A small image embedding model, trained from scratch: width 384, held-out accuracy 100%.
Rows from block 2 of a small image embedding model, named by matrix and row number. Rows with one number belong to one neuron. Each number is 128 + 32 x the weight over its row's rms, rounded and kept within 0 to 255. All counts start at 0.
After each neuron's rows are labels from the 100 images, of 14976, where the neuron reaches its largest size: "patch colour" is the nearest of a few named colours to the mean colour under the peak; "lies over" is the class under the peak. Only what is clearly more common there than usual is listed. The data: made-up waving flags. In brackets: how many of the 100.
# u: gMLP up (value half) (model.blocks.2.mixer.u.weight, 768x384), inputs 128-255
# v: gMLP up (gate half) (model.blocks.2.mixer.v.weight, 768x384), inputs 128-255
# out: gMLP down (model.blocks.2.mixer.out.weight, 384x768, transposed), outputs 128-255

u.520 [122 143 135 104 152  81 121 164 134 115 114 159  93 180 101 120 134 112  89 150 172 117 127 148 137  92  96  75 154 159 117 132  70 136 142 181  87 159 106 137 108 149 166  81 149 146 151 117 155 131  74 125 177 144 105 191  95 120 127 138 118 117 169 140  88 133 108 110 128 135  75 128 124 131 116 179 102 115  75 160 140 162  98 204  97  49 155 134 171  88 153 178 109 136 131 125 107 132 130 121  75 113 109 188 172  86 173 123 126 119 150 118 137 134 162 141 137 119  93 150  72 104 126  93 106 188 151 159]
v.520 [137 214 144 139 127 172 131 125 142 120 181 150 115 107 145 157 154 144 185  57 110 165  88  86 100 122 190 144  92 125 126 120 154 170 153 129 172 106 107 173 148  87 135 123 136 118 144 118 179 138 145 105 176 112  51 144 108 101 132 134 169  81 142  81 142 184 180 115 117 181  84 141 103 144 135 184 215 111 110 163 128 119 126 150 130 153 181 158 148 167 116 128 142  75 180  78  62 141 238 140 164 140 164  98 119  98 117 167 139 126  93 125 101 142 145 122 135 156  99 101 163 116 154 137 153 185 111 157]
out.520 [131 107 137  55 129 134  51 121 166 143 110 157 185 100  92  97 130 159 167 124 121 110 142 106 149 114 156  69 149 145  91  73  84 100 198 182  94 167  92 133 178  85 109 128 144  97 105 177  70 108 119 122 139 135 135 181 162 113 147 166  84 162 138 149  56 130  83 215 151  64 155 101 131 135 132 156 130 132 146  96 111 143 176  90 143 135 171 111 116 173 142  92 168 155 150 111 158 193 145  90 123 106 100 134 168  93 139 144  88 155  83 159 143 147  82  79 137  59 105 170  35 187  92 111 132 160 120  86]
patch colour: black (79)
lies over: backdrop (94)

u.255 [105 134 118 117 119 119  91 147 139 110 184 228 153 111 134 130 156 145 116 126  97  87  59 156 112  74 119 146 128 112 149 134 104  83 153 173 105 152  84 118 132 120  92 131 118 142 140  79 178  94 106 141 127 142  87 156 118  90  71 119  92  95 116  70 101 126 153 115 171 133 161 102 112 136 101 175 202 126 125 131 134 137 112 140 135 130 122 134  89 120  94 168 139  63  93 146 130 142 169  92 139 120 130 108 156  53  83 166 162 112 150 127 151 124 158 115 133 162 155  60 124 104 135  64 197 124 111 147]
v.255 [146 154 166  79 129  94 104 132 120 126 149 110 120 127  18 155 101 102 172 108 112  93 111 121 101 112 132 114 103 133  72 134 131  50 113 137 124 147 139 117 101 123 130 121 103  90 146 147 120 145 118  90 144 145 168 117  85 108  93 152  96 158 126 130 127  91  75 124 103 123  94 107 115 102 145 122  83 125 116 143 136 190  42 189 103  84  94 123  94 122  82 120 162 132  75  93 118 134 132 108 107 140 108 197 145  72 127 212 102  99 101 144 123 102 193 117 139 150 134 138 125 140  99  60 147 184 134 114]
out.255 [146 128 145 100 102 120 120  32  97 165 128 124 192  75  61  79 171 141 122  17 114  54 146 164 197 117 144 114 178  95  78 126 127 146 130  98 123 173 152 135 155 123 115 163 186 101 111 154 130 148 130 182  66 108 145 133 125 102 161 125  86 125 169 145 203 108 108 184  67 145 115 145 105 132 156  82  82  88 148 120 132 109 126  61 157  89 124 124 140 122 104 100 143 213 137 149 131 134  65 136 147 114 188 145  86  89 132  77  95 149 130 110 122 101 126 100 206  77 185 149 133 125 118 118 190 109 146 124]
patch colour: brown (96)
lies over: flag (86)

u.78 [105 117 123 146 181  81 207 118 146 111 175 120 114 149 167 120 114 152 103  98 119 160  61  78 151 113 115 113 115 125  78  60 107 132 187 143  77 166 106  62 109 112 112 190 108 121 129 125 137  97  76 102 131 178 222 163  72  88  53  80 118 129 116 112 120  90 137 106  86 136  73 127 118 152 114 155  87 130 117 143 147 113 122 122 116 131 138 134 161 127  50 145 160 134 123  72 109 123  87 163 142 137 139 162  66  69 102 133 117 127 126 104 150 156 121 155 125 168 137 138 182 128 138 144 116 176 129 110]
v.78 [148 129  90 111  99 117 110 167 124 147  86  93 127 170  88 182 122  92 155 131 129 102 131 182  96 116 110 127  91 147 182 181 125 145  81 116 136  92 105 191 126 166 136 116 133 170 175 113 102 116 134 144 104 120  82 100 157 141 128 151  82 130 100 170 134 166 157 139 122 166 167 157  91  71 151 105 214 131 150 118 125 160 154 139 115  90 138 173 132  77 163 149 106  28 140 181 197 117 225 139 100 126 109 151 148 149 119 120 161 173 154 150 117 119 148 132 154 124 127 153  43 149  89 125 184 116 147 157]
out.78 [134  85 162 143  71 128 145 113 130 164 199 116 125 152 124 140 150  98 105 174 107 153  38 103 121  83  70 129 134 114 161  92 113 147 155 141 212 107  71 128 101 121  96 148 115 158 114 155 106 128 156 151 101 112 109  98  95 183  95 124 157 135 141 173  68 141 114 104 111 146 125 146 121 129 112 128 163 164 130 131  72 144 128 102 178 161 135 142 100 129  50 154 163 132  88 141 121 137  87 156  65 144 109 134 144 156 156 176 134 124  98 169 125 136 138 151 121 168  78  87 132 134  90 129  70 127 171 128]
patch colour: purple (57)
lies over: flag (68)

u.170 [103 126 172  95 130 103 135 142 117 107 107 185 147  87 165  83 157 118 150 173 117 161 108 147 195 113 109 148 135 101 121 140 124 130 117 153  87 111 137 143 125 137  70 139 158 127 130  52 132  79 139 154 130 123 114 104 141 145  52 107 125 141 129  83 129 132 141 122 175 130 109 123 105 107 152 155 181 120 131 115 149 141 140 108 126 156 103 120 102 130 135 114 121  87 116 180 155 163  85  81 167 168 128 123 115 107  83 164 158  80 161 136 130 144 109 121 144 103 171 108 123  81 116  49 173 145  79  93]
v.170 [121 126 171 105 167  90 134 155 112 133 128 138 149  96 163 115 118 113  99 145 133 135 110 169 194 122 116 119 157 112 120 113 106 113 119 155 105 154 133 129 128 124 117 130 134 145 125  35 126 100  95 133 103 151 144 141 170 148  53 133 111 150 171 102 116 139 108 142 155 102 133 110 120 120  88 165 150 100 147  99 137 152 111 119 134 143  76  93 107 142 141 122 138  86  91 152 168 170  92  84 115 128 104 138 153 117  63 133 148 147 195 157 138 137 107 113 134 127 139 139 125  60  95  73 154 109 123 114]
out.170 [142 130 142  76 134 114 172 123 106 154 141 189 142 103 135 146 125  89 148  94 123 153 116 108 152 118 120 134 160 117 136  86  83 127 116 134 148 151 122  68 103 137 139 160 162 153 131 110 100 107  62  61 135 135 100 136 117 161 115  58 137 190 127 105 145 125 116 111 116 105  96 104 183 135  75 110 135 105 116  98 119 159 137 124 123  83 182 154 101 162 143 103 115  88 138  74 161 153  79  97 137 141 143 168 194 136 160 146 127 120 128  54 117 154 128 130 132 161 127 109 157  85 136 164  95 126 116 103]
patch colour: yellow (86)
lies over: flag (100)

u.490 [130 117 148 144 173 177 125 132 111 162 160 160 156  66 172 143 113 154 137 107 110 113 122  88  96 208 151 132 190  69 108 109 155 137 130 115 127  98 120 137 159 122 104 168 135 151  86 101  99 131 147  92 101 111 159  98 158 147 125 102 154 120  73  65 109 123 156 159 124 130 109 141  99 164 109 143 147 123 143  74 127  57 132 103 141 160 118 159 143 189 110 136 115 125 126  97 148 195  98  60 154 154 105  99  94 139  75 114 102 118  85 151  99 138  85 113 137 130 136 112 177 105 101 140 148 138  76  98]
v.490 [110 137 100 137  35  93 139 143 110 170 152 130 121 178  79  82  97 125 130 156 117 130 120 162 205 115 114 167 113 116 196 136 142 118 143  96 154 134 131  90  93 120 112 137  69  86  98 151 145 142 126 165 170 108 123 107  56 120 171 105 116 117 103 115  98 136 150  53 163 126 183 137 139 103 113 129  91 177 109 148  63 134 145 155 145 139 134 104  84 114 127 173 104 142 134 168  93 121  87 158 103 138 152 147 135 151 179 133 148 100 133 103 204 155 160 152 103 153 163  85 134 163 198 129 141 101 100  88]
out.490 [ 96 153 184  70  35 117  93 163 132 121 177 179 127 186  72 109  93 112 115 163  96  76 116 130 106 126  94 104 124 173 163 122 203 151 137 126 111 122 105 158  27 150 130  89  91  97 150 129 110 129  59 190 136 133 136 100 146 110 144 126 111 100  92 158  90 147 138 168 133 154 161 123 188 124 130 135 151 187 162 184 125 146 160 160 145 136 119 138 122 128 114 129 139 152 148 127  53 115 112 165 160 127  55 135  66 176 143 141 155 134 115 133 142  97 127 118  91 112 169 150 136 147 130 158 136 155 229  97]
patch colour: yellow (27)
lies over: flag (81)

u.699 [126 171 157 138 180 159 150 135 135 133 151 149 138 132 117  87 112 126 175 155  97 135 163 130 207 135 131 125 161  85 130 163 201 130 127 140 135  49 164 169 100 192 122 115 180 114 180  80 111 157 112 142 126 135 164 136 147 154  77 122 171 166  82 109 159 125 121 157 138  81  92 141  73 132 129 131 126 137 116 119 145 169 120 113 101 122 101 154 107 130 143  94  53  48 105 130 160 102  91 157 178 132 114 109 136 150 115 137 101 106 216 130 124 108 151 125 130 114  90  74 148 103 131  94 117 144 152 115]
v.699 [139 157 174 119 184 128 141 141 132 144 148 108 157 120 118 114 110 113 137 145  98 134 123 140 223 149 143 101 114  91 112 149 185 158 131 130 136 102 184 156 107 133 110 134 186 125 140  57 107 149 122 131 111 126 167 122 153 157  59  87 147 178  89 106 122 119 104 168 145  97  99 149 134  84  89 134 114 101 110 100 151 153 109 134  89 131  76 102  98 142 158 100  85  74 102 135 172 140  90 104 144 146 115 100 180 121 102 140 118 130 213 151 114 142 149 122 126 121 118  96 152  78 110 115 116 142 139 102]
out.699 [121 120 149 119 113 118 174 107 102 171 140 141 152 122 178 116  78  85 158  72 135 136 131  90 108 130 112 119 137 149 139  84 103 103 153  68 106 133 132  67 140 151 119 124 120 132 137  99 110 119  83  72  84 144  76 141 133 130 131  88 101 208 143  95 130 127 113 113 145 117 142 112 195 139  86 126 128 109 135 127 127 153 122 124 136 116 151 188 157 155  99 140 103 139 164 128 158 162  88  76 128 123 120 149 180 178 176 151  90 155 150  85 165 154 136 158 118 150 121 141 104 114 132 149  98 174 155  96]
patch colour: yellow (83)
lies over: flag (99)

u.201 [ 84 144 116 142 165 107 130 138 153  99 103  78  79 154 118 106 138 137 140  75 149 146 128 173 128  93 204  49 115 160 140 135 118 137 143  89 125 138 142 145  82 105 154 110 123  82 144  98 164 177 110  60 196 102  89 138 117  92 113 104 138 100 132 156 208 116 122 124  91 128 142 155 126 113 100 142 151 123 121 197 145 165  36 114  92 163 124  80 123 134 121 123 120 107 105 101  97 113 154 182 130 142 114 142 180 108  91 164  66 130 202  65 133 177 147 154 156 160  98 139 116 119 153 135 152 116 138 165]
v.201 [ 84 148  86  96 140 123 144 142 163  93 109 126  75 122  87 132 125  93 165  77 173 194 108 125 120 100  78  87  84 146 129 147  59 105 118 156 113 164 124 113  81 112 136 132 147 149 121 150 152 137 122  80 204 148  84 114 116  85 111  95 151  97 125 152 154 140 155 108 120 158 114 145 105  94 121 154 187 107 109 210 148 172 101 150 105 110 143 128 143 130  84 146 116 107 148 114  56 150 227 126 114 112 170 160 139 103 104 119 154 138  94  62  94 146 138 148 152 144 126  88 127 113 165 114 152 155 133 185]
out.201 [139 104 113  98 182  36 100 114 129 130 157 121  71 115 143 136  95 159 125  73 111 138 105 167 143 100  97 102 121 191  71 125 144 129 156 151 117  78 148 131 116 122 111 123 113 105 126 102 123 158  86 141  96  94 112 183 104 158  56 145 140 130 132 158 127 164  63 156 111  89  92 152 133 157 151 146 130 135 147  96 155 199 161 177 153 105 128 124 139 167 113  93 105 113 116 165 127 133 155 135 141 142 111  98 119 177 121 103 115 132 103  98 143 106 156  96  92 197 119 136  64 159  80 144 127 246 117  88]
patch colour: brown (42)
lies over: flag (69); emblem (27)

u.619 [ 61 114 158 125 130 118 140 173 166  87  97  79  72 163 159 110 168 103 145  96 132 137 138 156 112  91 137  81 138 147 146 143 137 133 131 116 148 141 102 173  77 128 166 117 116 122 149  59 151 125 124  71 209 123 112 109 124 104 138 105 148  63 112 160 169 111 177 104 120 151 139 143  93 103  75 134 134  90 136 196 163 171 120 174 117 111 165 148 155 158 158 132 113 116 150 152  86 125 144 141 163 137 133 158  93 122  76 139 100 150 189  42 120 165 147 204 177 143  97 123 133 100 175 118 192 126 152 164]
v.619 [127 169  86 121 116 150 120 136 170  93 170 125  98 131  82  66  95 149 158  51 130 126 140 113 175 147 146 114 113 118 130 118 129 131 166  96 162 155 119 171  98 102 140 138 128  98 130 139 161 153 112 110 223 144  88 131  66  90 109  83 163  93 115 119 188 108 134 126 101 139 112 127  93 112  79 127 148 122 109 202 138 138  87 108  96 149 147 110 143 149 123 144 130  70 132  80  52 116 242 174 137 146 135 137 115 120 126 130  80 124 122  51 135 136 189 115 145 200  98  91 143  94 200 128 165 186 156 137]
out.619 [137 119 171  47 142 125  97 149 140 132 148 117 135 112 113 124 148 176 121 121 101  85 116  72 122 180 112 113 117 164  38 120 125 146 136 193 119 133 122 147 124 108 138 104 185 109 136 117 129 172 126 167 117 136 146 126 117 102  94 147 146 145 139 164 108  90 149 159  82 148 107 129 168 136 145 123  79 124 125 123 110 187 144 149 121 125 166 249 123 117 141  93 134 185 118  71 141 139  87 139 116 132 134 116 120 182 167 121  84 130   0 175 134 139 160 104  90 113 155 151 126 134 118 151  74 250 130 126]
patch colour: brown (73)
lies over: flag (77)

u.5 [ 78 111 158 161 124 131 124 157 202  70 123 101 104 119 133 109 159 134 113  95 131 130 148 172 146  84 159  72 108 111 142 128 168 124 144 101 164 130 141 191  63  88 151 139  89 127 144  83 156 109 108  56 171 129 151 112 140  84 128  67 150 108  92 134 162  96 122 141 134  99 158 155 148 118  96 120 146 102 126 174 166 148  66 152 133 148 110  69 134 159 133 143 115 135 112 145  83 131 153 146 195 165 142  90 101 118  77 170 129 107 151  60 145 163 159 167 130 152 118 108 130 101 155 144 145 102 102 162]
v.5 [ 79 151 122 101 176 144 134 147 192  88 158 148  93 135 111 116 119 137 148  73 114 148  90 118 142  75 128 104 118 121  93 119 125 103 198 123 125 161 112 144  83  75 141 118 129 131 200 113 158 134  95  85 190 170 132 129  90  90  33  87 151  99 120 104 173 105 117 144 120 108  96 163 104 129  96 171 162 107 116 196 153 161  65 178 117 159 131 144 143 186 117 142 138  80 102  87 111 154 174 142 165 141 132 162 120  63  98 143 113 107 122  69 126 168 153 163 161 168 120 123 149  84 167 120 153 176 116 125]
out.5 [116 108 139  34 159  92 140 125 123 118  99 130 159  98  95 130 138 176 130 110  98  73 137  67 129 188 126 117 130 131  13 133 167 109 126 146 109 157 129 131 188 108 112 111 126 148 119 180 104 128 114 124 125 159  88 106 151  93 118 114 151 162 111 174 128  92 116 177 110 162 114 142 182 153 142 133 137 110  89 141 129 151 178 114 109 133 133 183 108  80 126 104 142 223 110  79 141 114  69 112 133 124 157 176 127 141 134 132  74 119   9 124 154 139 139  76 132 116  93 214 131 155  98 101 108 237 151 145]
patch colour: brown (49)
lies over: flag (90)

u.465 [120 120 184 124 149 120 154 140 122 119 133 163 157  93 164 106 138 117 150 154  97 164 129 144 224 143 138 152 169  88 151 137 136 159 113 153 106  78 159 143 136 154 105 144 138 128 141  54  95 102 146 177 105 135 159 119 155 164  56 125 147 166 110  96 126 119 138 137 170 107 111 108  91 116 139 140 160 116 133  94 147 130 161 108 119 159  93 149 113 148 149  99  95  56 124 171 168 171  71  96 169 163 114 104 129 133 110 133 131 104 194 152 127 128 102 119 128 114 127  82 131  82 104  62 145 116  98  85]
v.465 [135 126 186 126 161  98 140 156 118 147 144 123 170  94 151 144 117 120  92 144 123 131 113 149 211 149 135 121 171 102 131  96 140 132 130 132 111 130 160 128 144 142 120 146 142 118 139  45 100 112 113 152  87 149 167 128 169 161  60 123 120 182 139  98 108 124  96 154 161  87 138 117 134 133  95 147 143 113 134  82 131 131 124 116 128 139  65  96 106 134 131 110 120  70  96 155 179 161  72  97 140 134  97 109 152 116  96 128 144 143 211 167 137 134 118 100 112 122 125 111 119  69  80  82 131  94 132  90]
out.465 [137 120 129 109 123 138 168 101 115 171 146 162 125  97 161 127 117  69 161 103 124 138 107  75 137 133 135 133 126 133 135  77 129 102 117 125 151 147 110  52 112 120 132 164 180 129 135  95 102 137  76  67 115 123 104 158 124 145 137  65 125 176 123  96 136 105 109 115 122  90 131 110 182 136  70 116 128  70 121 131 156 114 142 102 133 120 177 145 150 155 125 122 100 117 139  79 144 160  73  81 136 129 159 165 180 153 157 149 110 138 112  56 146 145 113 137 149 148 118 123 153 107 154 134 110 127 121 106]
patch colour: yellow (83)
lies over: flag (99)

u.529 [106 163 122 142 199 134 138 144 167  67 139 143 118 122  91  88 133 162 106  74 134 150 125 112 126 103 131  80 121 121  52 117 109 106 171 120 129 134 136 116  85 104 141 126 142 123 150 124 191 155  95  81 170 131 108 137  91  77  68  94 132 130 138 140 146 113  68 158 107  83  90 141 136 103 134 133 113 111  96 184 181 150  17 128 119 141 121  70 137 157 101 114 129 130  77  67 112 131 173 178 145 125 172 136 128 105 122 143 146 119 133  93 132 139 162  79 119 157 118 126 104 109 134 118 121 179 142 187]
v.529 [ 69 133  72 142 160 150 174 110 173  95 143 154 150 135 154 159 144 166 168  64 112 147  85 114 114 112 112  94  98 104  99  62 124  84 138 131 112 127 151  92 126 119  84 134 109 168 154  96 185 110 115 125 124 140 123 161 120  73 103 129  88 138 102  82 140 195 116 124 118 115 110 203  72 168 154 134 171 119 118 167 157 141  95 139  59 170  97 116  90 153  94 164 129  78  95 141 144 108 205 122 126 144 104 132 107 102  74 146 129 166 193 102 116 125 103 109 175 179 132 147  93 101 102 148 160 142 129 134]
out.529 [131 160 113 195 145 104  92 128 150  94 124 140 122  87  71 146 118 143 190 144 105 121 127  89 187  91 103  99 131 131 173 138 153  62 165  93 123 119 158  95  80 140 112 127 136 135 136 154 107 105  91 152  54 133 159 144 144 134  78 111 105  66 128 145 133 151 128  96 120 144 123 161 169 139 144 136  64 111  80 140  96 122 125 121 124  93  73 102 116 133 147 110 184  15 139 141 107 107 255 141 145 140 146 145 137  76 163 125 172 110 221 126 153 119 150   5 111 134  86  43  90 176  92  93 187 168 133 183]
patch colour: black (27)
lies over: backdrop (97)

u.410 [105 111 158 161 151 148 136 152 194  79 115 116  89 150 126  21 142 123 136  98 134 123 102 104  84  65 171  78  85 130 110 112  96 145 155 100 172 188 117 157  95  98 175  99 141 126 105 127 147 158  94 108 147 230 118 128  84  93 106 141 156 111 183 140 159  44 117 135  91 101 116  93 101 123 129 104  97  72 100 159 153 118  76 107 138 128 148 122 137 146 124 135 126 159 136 104  96 112 106 177  93 149 101 118 131  73 131 109  88  92 110  96 118 148 117 132 130 131  94 112 133  99 163 112 154 148 121 158]
v.410 [ 80 149 160 149 168 161 162 141 173  73 160 112  94 127 130 132 111 113 160  32  88 139 102 119 114 125 125  77 152 103 116 138 143 155 143 141 108 158 137 145  75 141 135 121 134 150 119 101 143 165  73 119 190 154 110 116  72  98  87 120 166 111 119  86 136 137 131 131 112 105 132 157 103 111 113 149 165  78  96 179 193 138  46 181  93 115 124 111 123 153 120 160 106  86 119 107  72 138 191 145 171 153 143 114 147 112  96 163  86 123 150  75 105 146 120 153 177 161 117  82 161  76 178 116 157 154 105 154]
out.410 [112 116 113 144 109 162 148 170 128 124 145 129 145 144 135 108  93 135 132 149 116 130 139 166  98 175 131 144 133 108 196 144 142 164  88 144 174 106  94 153  51 103 158 129 161 109 160 115 145 139 182 169 134 121 173 132  77 121 113 138 155 145 110 138  86 188 147  79 118 141 175 110 133 130 119 125 126 176 148 110 125 185 187 180 146 129 194 164  99 118 126 120 130   0  94 106 166 126 251 166 115 139 148 117  98 201 109 109 135 164 199 132 118 124 162 151 132 163 119  91 121 107 126 147 127 109 187 130]
patch colour: brown (79)
lies over: backdrop (97)

u.168 [ 82 164 129 138 164 104 126 130 171  96 151 134  98 123 101 109 113 149 112  33 136 125 105 121 113  96 156  94 125 122 103  95 126 128 195 115 144 142 145 138 117 103 171 132 119 110 173  99 154 148  93  80 182 147 107 152  81  66 108 125 162 117 128 134 163 112 106 148  83 108 124 163 113 133 111 145 145 109 104 184 158 145  51 135 108 142 145 102 127 165 105 149 130 123 121  61  72 129 176 190 148 131 131 139 127 120  95 131 127 131 120  58 128 150 139 143 167 172  95  78 125 101 181 121 175 183 125 148]
v.168 [126 116 147 108 146 120 154 154 158 118 119 129 108 113 111 110 129 141  89 102 115 116 144 153 133 104 117  71 108 104  98 160 149  81 152  98 185 100 114 165  91  98 131 136  76 152 141 117 135  91 147  75 133 128 129  78 139  83  93  98 120 150  78 153 126 106  61 168 137  55 134 153 151  80  96  98 107  83 160 157 133 165  14 144 126 117  93  67 132 177 187 144 122 158  66 133 111 131 182 149 182 153 159 141 120 144 108 158 141  90 100 119 165 159 165  90 103 163 125 146 136 126 121 108 104 110 130 157]
out.168 [101 119 151 112  46 147 115 132 148 138 121 169 119 148 145 120 114 151 148 115 108  83 126 100 111 120  82 123  99 160 109 145 127 131 152  83 135 113 124 103 150  99 107 165 186  94 112 168 123 157 104 103  67 134 146 141  80 127 136 117  47 108 127 122 148 193  67 129  92  99 130 128 111 122 144 130 109 138 135 145  96 116 112  85 116  99 128  53 150 152 123 127  62 130 138 167 110 126 227 110 123 129 101  42 165  54 117  59 126 117 101 126 119 167 133   0 219 129 139  73 102  98  95  99 162 116 101 138]
patch colour: black (79)
lies over: backdrop (100)

u.161 [134 154 110 171 109 130 176 111 140  95 128 164  73 137 138 104 125 162 141 150 114 177 157 117 197 109 150 145  97 156 149 130 117 175 156 121 133 114  98 122  97 141 128 121 146 120 100 157 156 183 143 134 226 118 153 119  57 100 137 116 182  95 117 132 152 141 171  89  94 153 117 136 107  97 124 107 104 122  85 236 138 143 141 115 162 114 192 160 188 139 139 144  78 155 176  92  53 140 109 171 131 125 153 140 105 152 146 110 153 111 115  54 122 126 139 184 117 151 111 114 201 151 241 186 100 178 178 118]
v.161 [119 176 144 139 109  98 128 132 104 157  65  96  56 149 122 111  83  76 139 176 141 188 181 139 189  74 137 127 102 186 135 124 162 123  81 151 150  96 110 133  66 164 123 100 131 104 138 141 147 178 165  87 213  98 152 145  63 131 128  92 131  85 129 156 145 134 146  70 111 161 145 154 133 111 110 110  96 150  87 212  87 134 119  96 167 138 158 139 164 132 160 131 105 150 130 116  94 112 103 114 110 145 131 167 131 126 140 149  89 137 123  36 164 130 113 199 127 121 128 168 205 146 206 157  96 160 130  96]
out.161 [165  96 109 134  56 177 109 127 154 127 136 133 121  92 236 118 120 109  52 104 162 133 113  91 127 152 138  96 127  82 143  86 115 150  97 126 101 121 126  67  32  94 131 146 172 134 142 138  85 112 111 132 154 150 169 111 111 193 142  42 151 133 111 120 116  92 105  92 118  82 112 195 154 116  57 135 122 138 147 162 148 144  62 150 118 141 162  98 142 161 118 164 169 171 107 155 134  94  89  83 147 110 160 131 139 144 166 188 135 127 166 130 199 131 119 147 151  90 129  92 141  97 134 107 136  83 102 118]
patch colour: purple (95)
lies over: flag (93)

u.471 [102 147 109 127 158 166 135 106 129  77 131 111 112 122 115 144 159  76 150 102 130  97 106 114 122  65 123 110  67 134  82 104 144 117 138 154  83 136 150 107  83  97 110 109 159 157 135 114 181 129 174  84 155 148  78 100  84  98  83  99 133 109 130 126 166 146  60 127 136 107 101 132 140 121 167 119 145 119 104 185 176 136  30 134 104 136 142  75  86 135 114  86 163 114  93  99 123 102 196 120 149 133 134 111 139  99 135 189  80 107 117  99 104 122 125 134 144 125 145 107 116 105 176 116 123 156 123 199]
v.471 [101 102 149 123 145 135 112 110 142 101 120 152  89 171 123  60 129 125 163 137 179 131 120 126 110  96  85  87  93 156 132 138  64 106 142 185 105 158 153  90 107 119 162  93 150 164 108 144 138 180  98 134 164 179 169 157  98 129  79 116 119 124 167 121 140  48 139 105 143 124 119  87 103  71 143 144  85 102 128 180 141 142 107 174  90 121 117 162  97 133 143 152 104 147 126 148 115 122  91 142 123 143 154 156 143  42 129 137 131  91 174  95 113 120 128 213 166 140 149 128 161 106 172 125 135 146 120 124]
out.471 [153 120 134 156 102 157 126 129 122 106 126 145 154 104 193 129 122 116 110 180 154  90 158 115 165  78 123 171 103 105 139 127 168  72  82  70  70 111 119 122  55 126 137 102 126 132 151 189 124 123 121 132 127 164  99  78 166 147 140 115 137  95 106 133 146 134 105 112 121  92  92 147 132 178 133 127 126 152 108 152  83 138  69 107  79  95 139 131 134 187 137 108 196  29 137 194  96  97 167 198 145 110 106 113  88 161 177 101 126 150 187 105 144  71 137 112 179 163 132  77 107 111 138 130 106 106  95 183]
patch colour: purple (39)
lies over: backdrop (99)

u.561 [ 59 124 137 120 198 174 118 176 128 149 176 173 124 125 174  84  88  82 171  89  98 162  98  80 119  99 118 103 137  67  97  96 150 125 184 136 140 148  93 127  76  98 148 129 172 193 102 104 157 157  94  88 166 171 165 157  80  97  82 109 179 103 128 112 152  74 143 152 136 109 102 128  94 106 150 165 101 152  90 161  90 109  83 165  99 126 124 130 129 182  92 167  78 103  79 125  97 118 116 136  97 163 173  90 108  73  94 153 106 108 150  72 181 117 138 189 167 154 121  91 150 138 165  94 153 186  94  85]
v.561 [ 41 120 110  95 187 157 149  75 148 100 146 128  89 165 177  97 124 117 138 122 129 136 126 113 147 148 163  75 173 143 129 142 103 106 169 172 105 143 166  97  86 129 171  97 112 154 127 126 119 170  65 144 163 165 154 181  76 119 111  94 141 129 147 103 146  73 161  99 116 117  90 127  88 129 110 178 114  91 119 148 166 151 118 167  42  99 123 165 148 164 100 171 126 131 131 131 115 127 126  94 109 132 147 144 151  90 131 164  70 130 156  76 106 124  74 168 188 183 127 124 181  81 204 138 122 154 131 130]
out.561 [ 80 149 133  98 141 146 103 161 115 117 169 112 150  81 160 126 138 180 145 168  86 119 124 161  77 128 109 113 112 130 144  83 155 161 130 179 112 108 125 120  46 105 139 133 162 120 112  90 112 167 173 122 107 157 153 164 135 147  75  96 123 168 137 118 120 180 142 111 132 121 120 100 142 127 103 126 108  91 136 122 136 175 152 133 116 120 195 127 125 159  89 115 151  63 141  59 200 127 194 133 121  97 137  72 113 163 131 105 125 161 160 125 181  99 132 127 160 146 128 102 118 103 164 178 128 128 184 140]
patch colour: black (65)
lies over: backdrop (96)